python train.py --model="contrastive image-text model" --dataset="rendered landscapes of hills, water and sky" --train_examples=145000 --image_size=64 --crop_scale_min=1 --horizontal_flip=true --translate=0.06 --cutout=0.25 --tokenizer="word" --vocab_size=34 --loss="sigmoid" --embed_dim=128 --encoder_arch="gmlp" --encoder_norm="layernorm" --encoder_mlp_ratio=3 --encoder_drop_path=0.05 --encoder_patch_size=[8, 8] --encoder_conv_stem=false --encoder_layers=12 --encoder_width=256 --text_encoder_causal=true --text_encoder_width=192 --text_encoder_layers=12 --text_encoder_norm="layernorm" --text_encoder_norm_position="pre" --text_encoder_activation="geglu" --text_encoder_mlp_ratio=2.67 --text_encoder_head_dim=64 --text_encoder_fused_qkv=true --text_encoder_bias="all" --text_encoder_qk_norm=false --text_encoder_parallel_block=false --text_encoder_dropout=0.05 --text_encoder_inner_norm=false --text_encoder_drop_path=0.05 --text_encoder_positions="sincos" --residual_init="scaled_by_depth" --optimizer="adamw" --learning_rate=0.0017 --beta1=0.9 --beta2=0.999 --eps=1e-06 --max_grad_norm=3.0 --ema_decay=0.99 --max_steps=10400 --batch_size=128 --epochs=9.2 --lr_schedule="linear" --final_lr_fraction=0 --warmup_steps=1040 --weight_decay=0.1
Rows from block 3 of the image encoder of a small contrastive image-text model, named by matrix and row number. Rows with one number belong to one neuron. Each number is 128 + 32 x the weight over its row's rms, rounded and kept within 0 to 255. All counts start at 0. Numbers have three digits each. After the name is the row's rms in percent of the matrix's.
After each neuron's rows are labels from the 100 images, of 14976, where the neuron reaches its largest size: "top examples" is what is common among them; "lies over" is the class under the peak. Only what is clearly more common there than usual is listed. The data: rendered landscapes of hills, water and sky. In brackets: how many of the 100, against the usual share in percent.
# u: gMLP up (value half) (encoder.blocks.3.mixer.u.weight, 384x256), inputs 0-85
# v: gMLP up (gate half) (encoder.blocks.3.mixer.v.weight, 384x256), inputs 0-85
# out: gMLP down (encoder.blocks.3.mixer.out.weight, 256x384, transposed), outputs 0-85

u.129 079:171094122127106169119136151129181144162078138158135152122136157081135091139120138132052145090062190142084137184144160141111100111123135066112156133132146095099145144132126071102068201128187122130165183079124127109150151147108112090082136124080179143154139103
v.129 093:116089158152084099118113141133133165169124118132125111107179105131156121147161108125158166099127139186173152112074103130093095080099107135094089099090084124140187079158138086090132105063095112131148159071120163077115090136119064118128107107158097114166108159
out.129 052:115160169132144079117149157149120104118068118105131079104173099138085088129151118149142133150132116147167057105126136145125081113093152161104100150181173097161163184118132135096154171200091143103103101169112139130135163140097146134141082153221123125128110125
top examples: clouds (100 vs 61.5); sunset (95 vs 25.3); terraced slopes (36 vs 14.2)
lies over: sky (100 vs 47.2)

u.197 076:184136116060161129076131066115128083178105160138144112109171114086109125123120100224148169126110109068147108125151137147088119162105105108193122120134135114082150153106132107051099143163140151150183142122112163092132122128068097130120097132130149190093133156
v.197 088:090140153144107108141139127152116130129179138157055159158137174104110115101104093152133091156150198135122180142160137156108203146115135126123160090088191128140076069091133112139128151168064165109093080112127112086153117177094101107166140164148123112135130149
out.197 059:082122163072104119129167123145160146182083150127120132129175161114046199132081097117169142122115141123116099126118126130122123109108139068038122067164159137125172153123088128115114160188162175089164088144119188185085186149132134112025178123130114139149145126
top examples: noon (77 vs 25.3); purple alien crags (36 vs 14.4)
lies over: sky (82 vs 47.2)

u.33 094:158149085171176089126171132127140124095083163131100071103139153091115135108118125107070117090144134115138149098155134098095119135147149064135155162136155167136127153099105127115135152134202110070091097095122167149136164166133101116109162075123196117138148121
v.33 093:172180147108095079129104101159147111150195101104142151066143111160205131173158178135124150157129146168144073072125120096139116136096178173182121099140088138110113103151150153112157112117076134172204136149152105142132082158108103146130115119155113086141099128
out.33 079:178102078171114192121160157163121131132139081126154139176088120118170099136113135095135141095129148171149195153201107099138105106134120135089106173131107169097142097119073092176135115121213054144107090073168117094152081135106156152175144152106133157098112159
top examples: clouds (98 vs 61.5); sunset (76 vs 25.3); purple alien crags (40 vs 14.4)
lies over: sky (76 vs 47.2)

u.202 110:144119138136128108111165152150157094092130112112112146157171164058152126102102141137130088122063158162175105073094116156100180131197114034117138168084154101183114106163112146118127111145176128185071088126127113187178130108101173135148083117107141102065132172
v.202 102:173122098178126188136091138104135083096111183077121123192068132124093137151085197090113082074096170085125126108159081131135141155186120094168110170117090150142126078134147173148061131124158124077135128119106112148150185096155133169149099131047193129143104114
out.202 114:072072054081164124091157122137138112132167092135171127122143154121152147089136072117081083135075123167168139087069115134101118071152151090081093177108176121149160131175159163099189148110187158096104132090161130116103146134098089141093109098052134124113144178
top examples: high relief (67 vs 38); overcast (50 vs 24.5); snowy peaks (49 vs 14.1)
lies over: steep ground (53 vs 14.7)

u.1 092:099129082195162149146096095121093070098142118076109102126165146159138138108105110162076118078122153181155050111172147131066098129157200029159152121090212134149113133111139113166135140159159120133143080102124137140140122137096149189146075144147138111062175102
v.1 088:149108099179176150112134148062116111135078158129136136118104148148119117146144167198100128065128136167102205044102120122192110154164110170161113171141156119108093102108225152112074158071150160124114113128085115139151141137121117142147109130117179119153153143
out.1 081:099098053134186103132116125134175118134175125098088100148147145085142105099113084139072107177083158152116092082126150130101137108151133138129096180163124123115107123150161166077101126141146177120080144110141144156150075149130146130093120132061138211081138175
top examples: high relief (67 vs 38); snowy peaks (45 vs 14.1)
lies over: steep ground (44 vs 14.7)

u.262 117:213109072120108195097150101132159119149162109137194172062158123118167133213182166143121190128125115157103124122077125098117094087151168149165151152122053127086141112142155049136133135078115134190126110106198160107127117192111111110065164059090137099161127106
v.262 111:147127129107116084112127119142117141163111156051170162092123115107166170103115123131129130167121136138129136111127145134170116119132148087179089147145128135145106155130116122116162110165131118158155117138145139145087072171095206131101113092125116097063070138
out.262 130:147144169168099087182111108111107110087070088156146106142145142098112116100100088172124173143158117101154111079143118129127136180150135117144112123147147093154136143080124066128109057175099083140136094150162173120092140066111161148114127196130132067154104161
top examples: clouds (100 vs 61.5); overcast (99 vs 24.5); fog (85 vs 29.5); water (82 vs 44.3)
lies over: sky (100 vs 47.2)

u.244 109:142139100105144115090128065150167099127124107126163150124132124153108140133080070127138143092129145107146132067113128115088158083155122096119156089105115090150159144102105151114138179109093138082112171056123060129097116159109073138097107091121116114169168090
v.244 112:094106137108138148143100134126165140065145096096092156176144097085157195111096151077136046171132108085107141172138123081146142154156138099122158152069111175117117096135105093178078085155099151140115094170123110112058196131107191124132159137092088105169098090
out.244 125:153108127042108141103127131100098156189123178114162096042129092123194200136152152131108126156049148154145130139084120120130115102091164109132086121134101149119150160206147162079120159162069108120165105159114066129150144175118106134118111060160079146135090107
top examples: sunset (100 vs 25.3); desert dunes (46 vs 14.5)
lies over: sky (100 vs 47.2)

u.203 105:111114134145166125174081139121121084111066137171189094125150195109124096161153105114125098103164109128124087082154145127190121197175086116129140151157119160128133161058072084129148136073130135128090163091168138106066167182135187072116150163119166146145200181
v.203 104:128090181117098106087166153141086158137113116143132140124112151107098096134163095140137121172128104182159115136102103201187160079165071142145065140141131088135112122179162165085146122100208122110093152124122144124116128078106111144132113133107125127084092196
out.203 120:193141095120158139150125127109135102118158079131111157116084072132176160109130169194070184084086121122165134116123110110182111168062130150142154102116112101111074066114176134143111090101137162123142089138117089119153090169071149180179101152182154082161133116
top examples: noon (98 vs 25.3); red mesas (80 vs 14.5)
lies over: steep ground (58 vs 14.7)

u.61 112:119136099127163110155164133164143098148097107131191196110146085091161160152102180120034112099154124129123114095129190126053111107122157053107119198168134206105126110170081095141154127146154180127074101140142092172155120205096121125147163075135137122110155169
v.61 097:105148151121141047083104127113096147135125118144084082073110200135122135102113108155202148152100197130134086151092122155194127085104091150156113060146174120148144167116116115134129124086109147094161112121126197077153140130110139152162179156119128120143160167
out.61 126:137127129185102111135142118138109119085135091166096183196172117167153122150069120129140137100130094102105148063068113135116113114144075056135139167082096094119137092152156130186145064098126141168107103167130121139108182102088113131103130123092104113116130131
top examples: overcast (62 vs 24.5)
lies over: sky (87 vs 47.2)

u.99 113:188089103115211135114144144122118143124104204136162117116140106102145075114171129087127134080087102121093143129140101139156071138164138074152131146181165144133119191064115101181134117142121154089087135143088158140077125123153114121122157088102107110179174136
v.99 098:118171193127140080115153154157144150118117129100204161111148154122149087153150168153139147122131166130119104058116146169109142089131172144142110132175125098134085070119090192099165161122095157132143120175132166159184078146169160115146083088159098126090101165
out.99 122:117132127101117140151107161145149149165150121144145123131103096079130158127075154137138093132163106083071114135110204143118106183086095059087178100147157139108161171154146091157154097055141208176092128173166138091155181136105174076179182136117089137155147090
top examples: sunset (100 vs 25.3); desert dunes (34 vs 14.5)
lies over: sky (98 vs 47.2)

u.7 102:151094135123146094116093135081194160108123110118188091046150072107156160188147115126145160136122183174090169140109133129156125076136163148084096140123097107138125128135147105156113109064119183162168074135106126174146136171143154121134141089165118067149125147
v.7 099:120116104137126167153120111099125171080119153127092164153133111117155119147139154079093171074160115130185190159177107080115112147098160130101119122101106166128125053134121107168172139148074045108151084111078091135131102135148069162150157124150093101191124141
out.7 116:106102119068106092081183128161085244223109158164098088149140148151127109150107051133145113157091126160113092104149134155106124085132100126173088127111155113116151201120150153154098140126145139149100167166111160109115099135161178100128146119159105190082118112
top examples: night (100 vs 24.8); dark volcanic rock (33 vs 14)
lies over: sky (100 vs 47.2)

u.352 102:160155110117141151054169095135189129136159088147094158130117113146113177113098140122122095119079081088142122140094126103097120091098088070114165139129158057131128104114101121149139134144099167111180120128122083153117143155102103084092135105149105118173125046
v.352 102:173123088106085128135226143106163118150150130132082186100103124132141142101083101098094143128179146134189195094124123119133141101151127073096129135062092120178131130136097088134066150145189170085128134068077048089109159147126068111139116068126118075135120121
out.352 114:145112110163121117100175180146152168071101053132158113064113079072120126131145133138120161120166034117151162192091142120142084139183127165126114185153120179119149125133110047106148122125171096105132130094118087087092149136114127147131163131158071088185130128
top examples: sunset (100 vs 25.3); water: dry (91 vs 55.7); sun or moon in view (31 vs 8.6)
lies over: sky (100 vs 47.2)

u.278 094:074092118135113127139149111149105129139108147112115161131124137117112130130098088173104149083158139115175120150089182110060101124123115085125116182177165121126200192136067080060140190175167133122076177050142103078087108138101116108105132086130128168115167118
v.278 097:118137082196098056109132134117088089121153115157099141131111145107163102100145143189120178104131140216155130093133149150133121123143084149100131113149172093117105124165182093153175094176152155191088098140139119088129107136075107213177152167128128106061150191
out.278 081:124135113170175131149085141108140126078111128090137175118119148118089118066154120093096096118181121129064131124122201079103119191109206119085182131156142102121178106123093085135149172135093128098118131058120121151222074126141086115129122105139116153114173101
top examples: night (85 vs 24.8)
lies over: sky (85 vs 47.2)

u.227 092:162165112157107145135152119149134107162109163122166093115127138139188146176122118161063105075111100163125141078110094121112108189098110121155148170121164091122127152078111125096087134124137160113122131110088143099125156168089130113101138078135180133146165178
v.227 141:114124149102109121121101093101064153168090219091118111123092103052101177062101132081092117159116088131111091160088101141165102100144136084134108100085112163149195149144135123070144131157075123129147098106136167070104176107085153134096174085136083148122145129
out.227 051:116100151114159099108160073147075077134126156080117141130139121129105186131137180171093065113091125160149105119179141125175106107099170118180138163134145124170140155080129184135092167193170124036147092163095079134125063141118148117122098094160121108144102095
top examples: noon (64 vs 25.3)
lies over: sky (92 vs 47.2)

u.162 141:154108149127137109110160133125115087102175123147107150111116117175160139148137154148142131105085157153095186116110129124140118114157114101148147094120154090090079110165182123149087125094117127159122143148116147125159123123105116132160077123134117099216129114
v.162 130:179195127117098147172098076150118029132149146140112051142175131119156149133139117167129172119100130102140123130143085105080149186092141112179168102116143129128137095078120118163142096133103095153160092101162151113111106166059114164125108140119139104132142103
out.162 153:079114079083107084107173134158081147188158128148103151089109143123137143139207095136074134156097147216154146116093155130172172087121140196141070135125138128127083104197183151075138147138183161113111123099102092107141113160132115153122125085130129116068101144
top examples: sunset (100 vs 25.3)
lies over: sky (100 vs 47.2)

u.365 102:158102124175146079116115158065185156094111140144101132118076132111119090128130098140173198126124143164091185187178113078099083110072143151110135073153104078096143131162128091125116138174126157106149118152071148152149141125093125106106186084162142126146107169
v.365 094:098100138186142160172117093135153093148104103192176139119169165133061072093081125120120146120111131120168136112167157170126139183144114095073109081169133133119137166098105130085173144105095122127074147141153162115131134143133080135104176186158153142157230170
out.365 105:106102102108124070102129207167122195159116144137119132137139151094105093140175095084102118139093150149070103140130163112144133086128123114172069156141151155151169134200111140146142156114120158140079151119145120177159117160180196063160151095101100157143123147
top examples: night (73 vs 24.8)
lies over: sky (95 vs 47.2)

u.256 091:166124109149093166111187098155155045125146100149113143084156118153117131152154137099101125053082113136119185103056090081093133132128078121164165155145105106100146082144145131112062100090187093099104162070101047129123133149115043148083081084120175118195099080
v.256 095:073121102141198189102121151155098115137108189134106141161146122135102141089130160133141110088149096123178163149155118081121104122146071081152137165142160157132108132138169158133089152199171102134103200114097131117112151145124101090158074118116121151124170119
out.256 083:142145143089102142139121060131118115108158149111117120122119155095115120079069126141129135091100113137107089112166130145179143135180151095136119094135159146225118136085124198144184134081135131102128116144150081151125101165141152098114068131071214094096182097
top examples: night (87 vs 24.8)
lies over: sky (86 vs 47.2)